A small spectrogram enhancement model, trained from scratch: arch unet, batches of 256.
Rows from block 9 of a small spectrogram enhancement model, named by matrix and row number. Each number is 500 + 50 x the weight over its row's rms, rounded and kept within 0 to 999. All counts start at 0. Numbers have three digits each.
Before each channel's rows are labels from the 100 clips, of 14848, where the channel reaches its highest value: "top examples" is what is common among them; "band" is the frequency band that holds the peak. Only what is clearly more common there than usual is listed. The data: synthesised sound scenes: up to three everyday sounds over a background.
# conv: 3x3 conv (model.decb.0.1.conv.weight, 96x96x3x3, each kernel summed), inputs 0-95

top examples: engine; electric buzz
band: 1000 to 2000 Hz
conv.12:508496466539523444483488542467498503498476457470440593510498487534548581480485431520516493408578460445515488486550485400519504487478499553440547542545527528466390489448406579414506509453574498500466514458444521535481495579442607439495485625540541473519615581576577508452490414504406481484

top examples: engine
band: 500 to 1000 Hz; 1000 to 2000 Hz
conv.49:446433484489556434484427512499533511431467512508478555473525477455424520499558552498509532517577578573503520529641496434473550546521480449510539560416470498500515439444446511482467409459475495490560632522507504543458392581522525453513503454501445498488662536460536545408501475425539510451

top examples: glass breaking
band: 2000 to 4000 Hz
conv.26:471403506649450467536564488454483529532463472556526444538470540420502542484446442550426555443512463521549509458444553412496436486468521460491602393472570435537467517548509480497464525470525465540525580404462544453564609506510564499536520522520478522430448590524438484487500592421510506481

top examples: clock ticking
band: 2000 to 4000 Hz
conv.33:480419452495530439555445520657422490453481440477455503467543483497505471524513434530443578467519460545441559453454417492511448556442416498449423528499527438477410491510545530480426527482539509486527509436505505585550516515564531373465491508447506583548513539468467613550558465536526425424

top examples: electric buzz
band: 500 to 1000 Hz
conv.0:484552420533542551501489522473497511525554458444594555454503564562460548433498462548471541559439372545512523517552502404451534468434515431544492574426398546468506524531398485425389516354509477533520532492439497524516448522496524387469436492482545499513568505545520499534489465430524520472

top examples: stream
band: 2000 to 4000 Hz
conv.75:566539472402488488590607481528525518404549482431396542456505541566458536520484484557515508488464460537498504559520493410523474510525437571416418494481373520443523471466358575471490501477494554453496476571493498507555421530521610498501494527504497548495502589544512496443512479464395529455

top examples: waves
band: 2000 to 4000 Hz
conv.36:434514467466455448513497405492564550550433457450460509434497497532519457446474436460437434551460579539573450464444529428498477532532607470526578578457460539479437551445450538538472474497465462527465575516522424547485458548441491451488548568458457475548555599425598524558403508439466503572

top examples: fire crackling
band: 0 to 250 Hz
conv.17:514517448488509517450480435459521457455517475648441540446520434525428535456625644513519511586579454483455490449447531486498462522482592417482526498524466536465465499438529485425448439464530562618513464485451512450488487489521487402485426442472475439551465556451452517419458491479522476452

top examples: crickets
band: 2000 to 4000 Hz
conv.79:484588572515542488470559515448439513520518495576505454453554500506537551479503495572509462454523500550483530568495473544380516452459583555624514493479469414446439485537551531513477518500590444493460467424547386536490499476573405528493526398463434557542493493412542491413464425425447466464

top examples: fire crackling
band: 2000 to 4000 Hz
conv.39:486467479552495575484541500592407474463561499512518527441551471571540456481518516466538511538472416441463475447516462497437451507524497508574461535439400559573544471525510498602457435402402523552609508501428520437436493492406418501505443492424580552561519483467512553554494455586447549506

top examples: background: none; speech; laughter; first sound: speech
band: 2000 to 4000 Hz; 1000 to 2000 Hz
conv.21:495450496568471516464452513514535532657439502486587511536413486462462565550511542429434465455477609448543514443472501553543461469521470562513483404505507530558503497516440543534428461476479485527493514435442492549502551491475545608476636479557499517496521474456464531497463496512420351413

top examples: stream
band: 500 to 1000 Hz
conv.14:482486417513498470518583419447527499617491516399553459450535509559514488541460545523496444608496440507424436503519444452422506473516456499599510569428505521468505459512483444571473499498515466464506534483497497378541517472408479614525458564591549506447474485421623520484525506556440456478

top examples: rain
band: 2000 to 4000 Hz
conv.78:521466536529452631616522419497512535527461466537485492503519431536524515563536477473442548529492454516442579462493493432468562507425529494482547469590457509542503498421414522511464562474518464491501493424481502533455536442390571506566567484516427433411466643558564500449510517399470492467

top examples: whoosh; first sound: whoosh; text has "car"
band: 1000 to 2000 Hz
conv.7:547495505499508468406454415477476478525478628584490495519487540494435440453469577510399529453478517532485576562491484489524489515514572500587476492396446502585484408501449543453459540508413564494500463411503443563527562551510538421588486413544462538496487570539551570468522472478421436448

top examples: background: none; speech
band: 2000 to 4000 Hz
conv.60:441514544472576454538428553492494465661450575442456521453498494528430479469463437431487463528502440570500463490488517566474452446455527554542549501435570464498480478440492501532567481523483502512535586425418548427510396491442535596512456539479483578484433540503449446454528568571480612511

top examples: electric buzz
band: 500 to 1000 Hz
conv.81:527508433508552458602593492416536510455402601403456530409445552513541510480495487446557568553539452512506472483498568453563507523472525458520499499420559573457513510517516549532481470558466461545447495516448478618420448484463476460458459522423476372475573519488421485505527466433539422482

top examples: waves
band: 2000 to 4000 Hz
conv.43:479488627489476439594476437480477644498480440503545447452437552477526451415577413519474491510438497583565525419478472467467600508537558510579549463482435514546498569506527527604532537418459460511478463436547435476469477479415454472455560514518493427554496556463549543503463535480507488453

top examples: applause
band: 500 to 1000 Hz
conv.35:513483481475427562518549446461638423503543534536551434532519462481540499445565435515492459618507475460425467459518447497445466453522632450494435445515465480436474490568483513538497516552484536504483604510522579492481502489498460505495435546392386440514512508431515476439473474436365516514

top examples: explosion; first sound: explosion
band: 2000 to 4000 Hz
conv.93:521452500419483483451525492476494571476412344521535533605515495531547596496440555412521441483447435522533527454485494424448482518488548548549502398556461542450452507427541609426508519439491435503471528539453476575459455571472526437448581544522507437459454515460501531476487496415434481482

top examples: glass breaking; first sound: glass breaking
band: 4000 to 8000 Hz
conv.28:498466413503419468494568494495470489586502406529539524468466419540528609487424533514473494433479431579500582550557525409447476499550595502494538474492538524580499520485479544464549518475544473521487524465426515463562560538439513510584525476541529562526472558575369559529470533418431604534

top examples: muffled (low-pass)
band: 4000 to 8000 Hz
conv.27:591582546338561552436445440517467468530524450494463549437489513513630453526468500484585459538506522524439637560565442417488468534555486515519445513481456461491523517486511490434455510456431502466467467627495460522477526572430496494511513478440468504527497514486544485487450446558569527590

top examples: fly buzzing; background: none; first sound: fly buzzing
band: 1000 to 2000 Hz
conv.47:460502518483518558484425508461610539446571509458516549549482381517418576506517462403520473481493567469503403440550502545406534464505477463489536546495490502473505526467456571490495449558508489476499527430611570484502547480475586400525547398617476525545420544493446454508520522432574456453

top examples: muffled (low-pass)
band: 1000 to 2000 Hz
conv.58:424514511497632494498450490501547572442575469501498524623415540463416605522525473476506435483538478485513425546478477535507536420419419540508406464524556515513512475511533540482453575551405566412479525478574518505524474497525467554495473452516467588549478525409519561468475453503377482484

top examples: waves; helicopter
band: 500 to 1000 Hz
conv.15:466520479426547479451597468510433506519451471475494531459483498636507524505474455382432460455539528517516463435427531538514623473537542505536468456583508458522544491482542539496504460510508494466489501477519574614509578381573442436458553591526469491570406536440460444524487439533441446536

top examples: background: none
band: 500 to 1000 Hz; 250 to 500 Hz
conv.42:510408468507463500506495519494472554403506440392513511497470502403578547546525458466459456408544565554490523482547525458518481503538513488596533436480423572485520604495540503501470535459449514563555519474462414397452463466488591504487422490493582474487596528382506460476432478504555450402

top examples: thin (high-pass)
band: 0 to 250 Hz
conv.52:541418517500530498514469536493563490523490471423614437435471410451488476426460501470592468448451439512436469507468414455736439522494483437484569433505487543490419577602499564499426537509502494543456509512520476488472504537545519484447573468493466517487528500478470553478485484517530492555

top examples: glass breaking; church bell; first sound: glass breaking; first sound: church bell
band: 500 to 1000 Hz
conv.23:426483476417484498491493564517486526623378642511452457510476501513547505495545538440531510553453494495552510519500474326456500468512503517483511513391444495663459455449450501511471507530460513432472489425470463469480468464519533473598466513510471524529508570492468497489477467588508590455

top examples: fly buzzing
band: 1000 to 2000 Hz
conv.84:535466370582434538450487528480526494497377565531519526580469521573446460472555501423391504509475442510520521432527521455460534513530414544464503553537442540522457542462430527425480485531502508453487493550530550640438530550491595549515490486534542497514498563590544438528498476481373460513

top examples: helicopter
band: 250 to 500 Hz
conv.62:455475494427441467616582511522497477533522483487535471526533506508450487460553500465533475561542512507488499501446544423418440488455501497577487439381538476443398554514569503478405500521474582474446525469488524686489468518501490387553535516543517465537490544451402472567524505481402483455

top examples: thin (high-pass)
band: 250 to 500 Hz
conv.72:458447349571548352542463459519495464406482431453516524593543446555467574514517509558488493517494566566507544460452556447560502526448454518494515443485497588517445487486488490476465473509433506559427597459436540498544486480435509467530375462434443513547493530537516551452554491523474503421

top examples: crickets
band: 4000 to 8000 Hz
conv.46:438541580518614525467432488497444490484506513416492577503474556405465514413500458429537492470464492498542502513448531477535526457487430507591573481547518517466508631495471517541456493548493445548504459567456501474567633444505454438501551517456455465556619532385434525564450462455489528529

top examples: rain
band: 2000 to 4000 Hz
conv.51:444456399462486584507545493507563413435476428400464531550486479531495463530455449538468474507545469510504551534509507375412603509529520548554562491509527603440522401464552500477568516431508485528474486482373497552502470578548516487422508463571583583588490435493466515480479485488481549491

top examples: helicopter
band: 2000 to 4000 Hz
conv.19:551464518477608470482560509503496478483470487448403475427493507416390549458519432467411506470443557595487565441499476458480477474523447494519552468483512520509505577558507549545366537585403544599487559454438528500437519544553520527506412485514476559523552563470463448568553528555458442454

top examples: coughing; first sound: coughing
band: 1000 to 2000 Hz; 500 to 1000 Hz
conv.80:536514583465543511616518477485526481450489546477440537543416523484520532431492487361459554545491552557550449507497555406578543495425491451486428391599482449466503535545519491529552470523498480502483506498504530530448638432490510460533484517443506454405468515484513516534474544469372390514

top examples: crickets
band: 2000 to 4000 Hz
conv.34:518457455487543551549538511437465561441508505510573507535459507650520532462456555488546504396377474430429458542455511436524527559501486600524452567503470440449436555467437618555433580436504499526505511495480455512479439521414484478570501443502461515530486536496507516539417489602455458457

top examples: explosion; first sound: explosion
band: 1000 to 2000 Hz
conv.69:456470451561548440423432517556442373454520403392511535472494465592538479546506504565498505439487522611531518480470498489490534531512462511528464524564522487537498429498536558528496437409535486564511486477495519499472460484540499556506635441615559544555460529583458520545465401445521432548

top examples: text has "car"
band: 500 to 1000 Hz; 1000 to 2000 Hz
conv.40:481479463547463437506500467629520431432583475405524478581555554460506424509351473467421518537470522468466450468455493478516517524434550489533515467463440559503533493493471487552398438454474583527656536499487499497495482448488551542407454567494542500426552475516494517579497468448539439506

top examples: church bell
band: 2000 to 4000 Hz
conv.29:434464472529421440508504428495529468579476542437487511393536524589485645463502506487508495440464476523504513458465450407544418575559523455506515410437409535504431581518469577534455448452551494551559558433550515448552540494549475477575509483509452543420533476552584458528469497453534569498

top examples: fire crackling
band: 4000 to 8000 Hz
conv.30:457538448476509477506542631574403473488514476450560464481527503486485507382495465530520511541475477504593502494597544533488479546434415575473516523480475485488492531461442543526400404559661564523510476433570484452521514502461499513469526474572506479431498571417464638524470504538517515513

top examples: chatter
band: 500 to 1000 Hz; 250 to 500 Hz
conv.11:525517504456420473472525502480578552451496458399514488494542517526488488464525535531473442520469445572538537488490481475439488396521544449466512542467418458447578529475540493614471610427434442492613594413530590538486478474498512467478496475524445443478505478436517496658529565565514422508

top examples: engine
band: 1000 to 2000 Hz; 250 to 500 Hz
conv.1:481565433465506438504461507461448563453554472562571488449523468507537507536446467563519497554405499487544436588539436463489500473546431418450513397432442505475458488515567561479454457498480510410553581392527497399552595537447484507478526574480502590459517465564465533428491529385478514481

top examples: wind
band: 500 to 1000 Hz; 0 to 250 Hz
conv.56:499444511501528514516558510510529411499557518506520429427490463474478527534498492525611423405538516448519529494379531469516488460554411504518597443466491513437544531488523494444501476506496508486491610502484509462534579548446464352506528525471463506384483539566427528465478385403554499405

top examples: doorbell; first sound: doorbell
band: 500 to 1000 Hz
conv.91:493614572477455438427434526439460435404436518468420527451498579522460575495440521447468451550581537513525448507554433434571535516514600570497503539416485550560515464519518464498493526488504502549417550449539550559479433590463473424425468513472493532497528432495490517487432452454415553439

top examples: applause
band: 2000 to 4000 Hz
conv.90:502461535378503543528581370534536449492489450519426459439446460530528567470411519430479443570594520539548543482490529464501489454510572495525455513446487517468547459447506481614485528530498436531562523420532433492437460510451505483539493547494479442509401557438532565525474568482347513489

top examples: wind; text has "car"
band: 250 to 500 Hz; 0 to 250 Hz
conv.95:533454419497485514442520475497458530501474480476432410536489538548539475487495444481400430519544514542460545443368636470436467474600491553616522418563541476589502549494509518468451506444511474461586506434509531481524468481479559405490482527447453503520529541538412491374438468538514517509

top examples: mooing; first sound: mooing
band: 500 to 1000 Hz
conv.63:456507439421576476505493410495509455452534422565500503605557562479436452457448477480505528538571454520474440589533544556484541498444462489565459480490488491447496514482468520564480436580497499496536597500566494539590598496556516476531492470492475516440404485385518449494524500421621383519

top examples: spray hiss; whistle
band: 1000 to 2000 Hz
conv.65:464531550476610503467530501447554505483485503543464555480467529426492507454525491446501483451419454509485464544616559537424444479474409517529431583550441486498519441501436555533528501516495521513474431521441472520544533442481420472569528493491508669496499622408574453518515503422583419478

top examples: coughing; first sound: coughing
band: 2000 to 4000 Hz
conv.87:566464528551469474467487505482433468507555483453523464453516627582472577546503511358522493504449459590470426440512441556582526530451461440497487530534467430472550448567571502372458554494528453479486457475366500519519559534457482430504404520517478568529498472488488579500494454470531432456

top examples: fire crackling
band: 500 to 1000 Hz; 1000 to 2000 Hz
conv.13:524513471449517612515493364426524512483445467498462456533545514509481544507540467456475479461520436387551508463641523511470576477496465532490451464520518514492541443458519523531596413409480416463472534467456424492577439509481473383546526570502508435454472403453471571451488518515502413495

top examples: muffled (low-pass); laser zap; first sound: laser zap
band: 2000 to 4000 Hz
conv.50:420541440488509427468442577512465504564443509520525520511473457594553445490506580455538508473557418482418521498608450450482425579494534566536436477446402489485488551506540472495474448456511542526507513573444496506431443624419574438530429482550532450579424496572493587476475487457535519488

top examples: reverberation; text has "room"; text has "reverberant"; fire crackling
band: 2000 to 4000 Hz
conv.37:457462471481505585502687511402544523487420483446540533521465489526517485430473525459453481482587486490431498437432565499450528509501583458486596435469488521469505464548485432462443524471525462519475430543657386515446431528478451489490432498579469463497528514532472451499501577455498482492

top examples: reverberation; text has "room"; text has "reverberant"; speech
band: 250 to 500 Hz
conv.18:434501544434552536568589542501471539466433551550484526498449519402544626490514505557473472531473487611542495470510479526493542489482487401529555553452428568496561392501482517551500568431493544447508520475506409465474446496561455552471497493460516481525545517495635508502550417436386434456

top examples: background: none; footsteps; barking
band: 2000 to 4000 Hz
conv.5:543468479530532433464506452519498470373486521507522455565460438484416538465442496580448537427474480505480546480474492439468486503593507436479526530410582486500499515458463569358500484343523485562503491459514544500498398576536566488506549437497520590461523559532441543511424430464523557466

top examples: laser zap
band: 1000 to 2000 Hz; 500 to 1000 Hz
conv.85:472444415475457475539557548454480563543469433559532496458410529369586624495444552519586578478507407490481489422555473489575499564529514498500454501435496562456497473558476433559404473518518511557496519483454484507507422493442499509519516453548495419552467453623534459531521482543503425444

top examples: whoosh; first sound: whoosh; text has "car"
band: 1000 to 2000 Hz
conv.25:517561480460454527463451507531514505456507500628492493607467481508533540538435462485395463552486625539449512424457479461605477490582484460538490580443501445495501445449363528452474467532374510527496445465552521439508456490553524498536504496503520545549496545495458541492435447495406589580